config.toml
model = "image classifier"
train_examples = 195000
image_size = 32
translate = 0.12
stem = "deep"
epochs = 15.6
lr_schedule = "cosine"
final_lr_fraction = 0.01
warmup_steps = 590
Rows from block 3 of a small image classifier, named by matrix and row number. Each number is 500 + 40 x the weight over its row's rms, rounded and kept within 0 to 999. All counts start at 0. Numbers have three digits each. After the name is the row's rms in percent of the matrix's.
Before each channel's rows are labels from the 100 images, of 14848, where the channel reaches its highest value: "top examples" is what is common among them. Only what is clearly more common there than usual is listed. The data: scattered letters and digits in many colours.
# conv: 3x3 conv (model.blocks.3.conv.weight, 192x192x3x3, each kernel summed), inputs 0-191

top examples: the character R; largest: R
conv.100 091:474467495522437496486484484487491546446580490520488553421500513485520476456493487589494474452511508417431498507508479531547492427458573470498479471518552495526417523507417453518530478514545438530507492526550435422468455516535565482448502463522562469499515434475469548513555509549460515522504527557523473470474581521467537483466474560486597526489478472523481574447538479517481467545432517508469550456521530495547460514537506522460487429461457396524452520470485566521537522557492568535528487507500558468481529494548492535541520466494477509460403558509506554566464561580511455516

top examples: the character X; largest: X
conv.176 089:494461457436445489482490496448529406420489477507475537598411440592587537514431469512499467494507495454424585520491514504534508563467488522529520442500540548529444446470554436460516544482508508504498465510449431531469460525507556486439499586515551451505446539504478545477487468503513514559499492545504529536427611525510497451470496524548433497500461490548451531558514497534501482527537535509503509448524589502522514449472469468498524481560444580503560454455498526480489522486459481531562541513562531432461437489503543531484492500591516496523464509496539481505464508506482531466

top examples: the character X; largest: X; the character 1; largest: 1
conv.32 101:517448461472467489477564538515514428466553528470447580445499524455511487514448432535542509489534432463514507434539499569555499545441526486469452500540521455539498505485482512526509424535471464544482524476549477469465517493536506491511516464501471537571420467513455512461524468524503501626458489513526505454525551458528475420518483512561474569413526534537473466538418534558499458466454457574489456514450588483510492445497500475497525489516486487568568414533496514538526529539493491475496494486503460438510500519570547527494534492527508548534475628455440517540509598498469479497

top examples: the character K; largest: K
conv.57 099:505491535533466423444526485473499592404596534484458550659557512478555516461490499473567473508549502434465523459551515484514538540498534491506479477499454540489489511515501432469434590479484481472540555532453520502472464488500498547540500524583487477443506476501493490550428535484536544497473437541481532574550489523522488481502490502504479524459530513437461572482479530464518419501468500453440511478533540444544508516459529502554465467467486562516513513472463483526454550464462476521522566505437448507499557482518529561467431393498496474466513503514530488545486601511493481442

top examples: the character U; the character 6
conv.121 087:510531490480459475504495439553576495508543501500444534497458497515454388517554432547449411457563535500465466507499544519521506458491566448455488536511495530497509474552453492475518430516477500478498569479520492463541514450512495524505542436542475518536497465480458469503525449477454433426522508510491506529523478486563643516503440572464563492472453535465376455547448491540487480547443515525537522506487522500434522497513546534522492519566490400510563508505509508544570541473484459548560503479544485416472483526583488532501564528480458532473557510534513492470535466495525533553

top examples: the character 7; largest: 7; the character Z; largest: Z
conv.191 096:504495468514469456497505485516476473431562526570505537534467483563528489518436389478491406530522463373543484521505505415519525455492585478512515514508537436445477519460498441501501445514488441477520520491448486446396461521467466481491548527530511474489497481523583501522459519517539523510491477559473476508512510448489504530539489556521431507480491453508494598482547511518478484512557568507484515422539550484513556469570515507461452466523497485601516443486532498535534560534520452512594518544476556451461585418519500558504495468542486542517468520465491565510545458512469489452

top examples: the character R; largest: R
conv.91 098:452485481527485458478425485429553470486516553479506511515452497517447433483511406531482455516527500531523511445479468542544515478438503495387473464517556510537464488485452463475549483484415596526533470474446574443449491481500562453531531520453514507456542515453449524489516490499545487511514527485450487448524539484554601508463486510509574488533544513499458446519462490549535510452464516487453483583550546533521489458477533532520547532489518459574595468510540439549583510493613475489463508481562494463456507486536489541463544434508543443545454522547466562517526508473498544538

top examples: the character R; the character B; largest: B; largest: R
conv.63 104:524463440539496493488467481462522451488462598447498519508481485527449446531519351510507483452515475488494455398509545499543510511532453466412461506501522475516569573522577487488440472518452535489444544486531531482489539422535512569470523485500510419533490474426484508482481553494448464479420495501557514468538559485521472484501531534435501528481504560515490522408488535478469526538459510472483494522473482479473487498464483552516489536539507481539513604532452574481495614499558521556505461519571547432465483534547508574542573496519535505462502501512547522488532424530505492484

top examples: the character 7; largest: 7; the character Z
conv.143 104:515544499511504550531461516489478523559459509473502541502505477471513442493463391511492494506495483528566521503441425490507513513500472412491590481497439499491494533490397479503558561464505509510455497491500479489586501544478482508570487549466518496456458487496551579581539433519572534515521515595486509512555605454492512496445527441510507563468483524551470483474540467549525508463497476474403454543488533468502519481537559531482400462508492548490513552507582513352475543546514513509560513529476504481482504491458506470500506470454485524460513542463484402471517517502516537428

top examples: the character 8; largest: 8; the character S
conv.15 082:629480507420469516512530494545407466485524538535459576530437509509494433485465454512494525470550470450534431481534486499478539470548511487450455562479544523473438511526496477458535558486509441515515566419526454504477455465454595465472531428525503556481433442440488513528512542521511539524447495519479461520479490496486457485444468563493475533533556521532529543459545531432512532481445505578517552442488459493487515504535586467448469452432418462598518512510560527499508584475505511458550508495534542488479490542541450533514496521557525459465528512484491531560537480476500475459

top examples: the character X; largest: X; the character O
conv.13 109:529491473537421481485497513426529537499417425440518554509534479468427471468486470581503432498478476473496518480448509438512470505515503543440448468484437535482449516449571513498553471464480517508498560539502484515521446445479537446523446532502521542499527515472476567470500498573452490604481537554500459484557538513505547475467563505537491534591535545491443543457490473497453388509468435557496500478554497489495494496570555554530507480558449435540505567486508494419504579502529495519550464537500512418494447516539467521619551497536487475548521499503526505463485499468456488512

top examples: the character 8; largest: 8
conv.179 103:468522472491480474454455497466540528513507550554502551509479463527482415469485395510502477546512481511514523487538478529523502481517578499498497474531533488505472541522516562437465589496538408474459528473483493431483498499538543505515561527567545482510445473493485505526439481432507501587484475430496464462395533507543543466536504540493501501437499521491460541507468506510497552545510452406523505540534434490499458443464552467445481511482494574615519449489491477451502575456582490548476457478512455427517531532484516630511516535506521503486551533608454563493537509488513485503

top examples: the character 8; largest: 8; the character 2; largest: 2
conv.119 092:540440458541474555505529507517472479485481512528496465487428509446480488516413489478517427499445502471496585484503507457506495500530493572575527516492558538518469473532482446452482468494556512524501550444505508506504574536498539579527509476505523464485470514482545526505471514509478478523469453516488521461461517497422428522526510526489510561599475488489527576461522568407462515508577548572504522462460527511492505636524500424420488525457441513573549445526484543497482594451573502423535508479516468490423511403524536501510488458473458484487486524463433529575462507496498516468

top examples: the character 8; largest: 8; the character S; the character 6
conv.77 103:540528498512502480467574460485494424508509497481523507595434476455511444531478479471514511465527511422517489510483490503509471509545474476468493485540577479492520463531500404475496574487481435566496534494492450480474485533469480501547585508522492414479420521496524530514478558519467442559457513533480531487476535484426522444493515499444471578478472437510517583523528574546436510537497498469501497426466408478522440474520586488461459437453476462517527468511577580522543550540469498508594564529489521469463527473486480501579466491480539489492576483526556480483571418485555523532

top examples: the character U; largest: U
conv.52 106:503480495496497505511548413487482564410511535551535525519452491521515543521485489495474476546514533445527518478542497467492498465549513496516528441526432559469465501459412540533461450425484472518405449549492513460495505515518510517506459454515566458483546465418591520506410562543548487508497475534507458485536492486438542485470512554535507492468481502529452599444507544549410489551473520493488501501466524509511422486561479504513512497373508559544472508455506522542460557547498456479551470501504498429437566500487466553519451546487498575505456536535471537527581520512514506403

top examples: the character N; largest: N; the character A; largest: A
conv.49 097:480447480532507512463551515492477553459538470499496510486532460496492463495502445531504415551543477455513562424500531408453521505459473495446428487506489509503544520485528438389502500514449508601495490504540445511462468418549537477486555525460498563473584501417597491571460487472453459481452549549539517511513433500524605484513471554616550482484501546509439559465507452517505483541447508531506465475573560529522483510487567583547471467515503470475496483487543540458562536501506493501498474482495526407504497530534529536536469567498515486504517468473526523508462528511439486462

top examples: the character N; largest: N; the character R
conv.146 093:511479487438539483535474535468470551441581488498506524528462472520541433549464475501499483481489523465506518442567580542452591519511507538533457494517431435496496518482505512433520529439455513542505465458466459443574527558483551538570532522520491480424438422499496538414483470459560494554443505559501586479458541501511507483558508520534452541448464479466516523491490509433448547508501557527429482458529533502410455483457536510550532484565508481491493489515482507502461535572487469572513487539459547451480526459481509643502510515471501475508524573481449533508477583488535491509

top examples: the character A; largest: A; the character 4; largest: 4
conv.161 085:430505574498454440529449523428509455443557501510504470493500526473491486475544555506518455510526497442460511553542479504566482499507507477504447530493447453564506430495528502568495480466480464567519562477497479487509480455548541507519540480561473453491530458422454524507508458503440499499535512549461499511542511502562434437489496610542488512476472525485476496530434438546412455472485473555494491466499567510488472508436529428558522548487449437570562481482556517468540616508491549532559499480521523435465531470540548544571518511519445452509445571522471559551515492508441464447

top examples: the character X
conv.3 087:590522491498524528504529512466462520520426527520557486498451543468504507540488453474469548554453486479457489492444478502464478495530473532574473463522460534514403470505463553495534516457475465514464532519543487526527613493536565498495494474559491435480475500501411572518477517552414390534477510549471480461482539573392435534501542573442507546479446552462517527501558520504484537536447479516479504477437567494434511518508505509493502409437460595499552495497542503500497507508462411479596467486504454511523512458500433515497482486545505520529483577487514541553504495502473529462

top examples: the character A; largest: A
conv.112 102:554416520561442457498532497469509439451551475446533537538552474488487482529536522561443489567590478484543478489485485475506476432542478505477388483582445490527478538486471432486517502489528479472471545476486450504417495503417594516428509489500386486619493485538511529542484532446500497440517509532513496560497524536474464518447567534513483485485431553551516519498534510475512476561466449521506478475524496507533467458481520505532497440500514518485528480487541524525548517459538473520566502500485543491460426428521510524505484543578458517534396546542470550537537471510573523451

top examples: the character N; largest: N
conv.175 114:496480520445522528517476478550520489501570514544479458477401467470482440499473433461544471490505417380422543513547486468512530476454578485520541496485473491457445429506427473423458504508546487507499567510502490491559540550543535551585563504553524486434507466479507434510500495556550526471490473572528533525507473555534527475560420510496516514457458478447490587508549488514535518536509510494519536513448508519503472558521545546543506473454431434494488522497455475470523562493522527558551478523492512437490554498522563510518501442436517436482559466451436521542538503493579440483

top examples: the character U; the character J
conv.173 097:525464483569523487424496508509494497465482492444468513486593508508429450541515455506494527566513482533495487493615545446541505470452533521530508518444495515524449482541529450535473458476501517549471525492558494443484518519536509530516520476574476504561434489497485528535400515506355381519569478550416520540493494498431494486524522592559519523472522540464514495555441527492500456507532535606515577496463515512479517488490486424544466457530468510554551480519467514478490476538495469480527498435522567429457463471566502469447501437525489479485467492538510530469537497509526536557

top examples: the character X; largest: X
conv.46 103:532470469469465425554502438450503439487514471547436444523525518517474468522522470556518441462517523345548485464364547477541456523556568491517527480560482505512463489532467447547521485441466540507522496489522520479480469541502563519539472480528468478496494482460458577493466465490578543457542461514513487508464521568523496440518527542458497536458504530509497468492476506439492530511495487514431530422499467543474502503487566521539461449488460511571555456475491545465490412534523553496541532551604447469499508450460459427503588514555551536510485548536508534563487493482516514491

top examples: the character R; largest: R
conv.30 093:527521469498521526484538461461542428474553511506567517506497461551450519558374519467528525510509417424465509510433525487425439551548530476523526478488484481448569510469493490514428536529578457495546550472529509472441478549505540565502554456552479440474529491481517519460429521486509485431514477566455523519467541535476493474503534538552486549504532465537503511494581560548450473568476558483439469414486588492515469492510522528434462523483461511504464497525517485518522521429503521530579473498490598402432441481518477477553483515499465512481474510416522536497536517525449492471

top examples: the character N; the character H
conv.21 115:530481483495477541497438405564560509459510477538453458494508486483547489445413527531516486447543419461500520483411501500505466437522526549498441512529408557480466486534402502447512543497468534543494494490454480492515466559513524514507567474545531508489475488468507535520521468480481501458487464558458476487514513522548459463534486598501545469468535497509511547501534513553507393539461441544535503555534536449555510490496549447529497554473525531494441414569511543553494531451516509499567426526537540391517489565517519496515439449499461488495460494485518526553582548478580448516

top examples: the character X; largest: X
conv.159 097:519457439501524521460538463461491534483464475400508532466479451495457409466426457531532450530559449495530500506480525522505513496452503503511527579485457471483493556465392480493578532424504525566513481460564488429487548474556534438562528449523474537513467534512531522488499512464460458603494491529483468453536487488509490427484499540547552462439492438446452540487492520510447489503488473572503469485563522439493459527522544522568494522548504476512415536506516524511526601518556517433551469475550462431484504530534524520526527561517450546499517580477539477559469492488488588482

top examples: the character A; largest: A; the character 4; largest: 4
conv.31 109:455486523550491517464588456460502492459496532556451536581481524495506485539437473509525525514493546472504480484449477459509525563475545477537477555510518515397497510457462378423494503495459471549428455509437514461512467444452508473503502529489513533478568525425528459535463487537502541498466525520470522517545483505484452429467500505555521483490493520552454564520543541397405502510562515485483514490451593433524464496550507491551418502488451501573509448448541541492538522587512472462580557522519562469527539496481496504489516478498527471504592531548474523586458466487472490477

top examples: the character K
conv.144 101:516535518509485466505492423439491539466550509478508483505552523461599575494429529527506477504484554496467530503504453507500489487504532457536562508521404529434501517493392472477494523528433478485546533489564459542461481556463559575550480538486490499485453428467482543520509534526473488492516409573496476546453508510492456492558513504528521529533507508501527528511537506522547486514515488538496507494560507408476512541499496538473494479566405491531433486417520513435494466480531490488534525463505449409446531472480564502514536480530460506549435500411477575564566593464510428422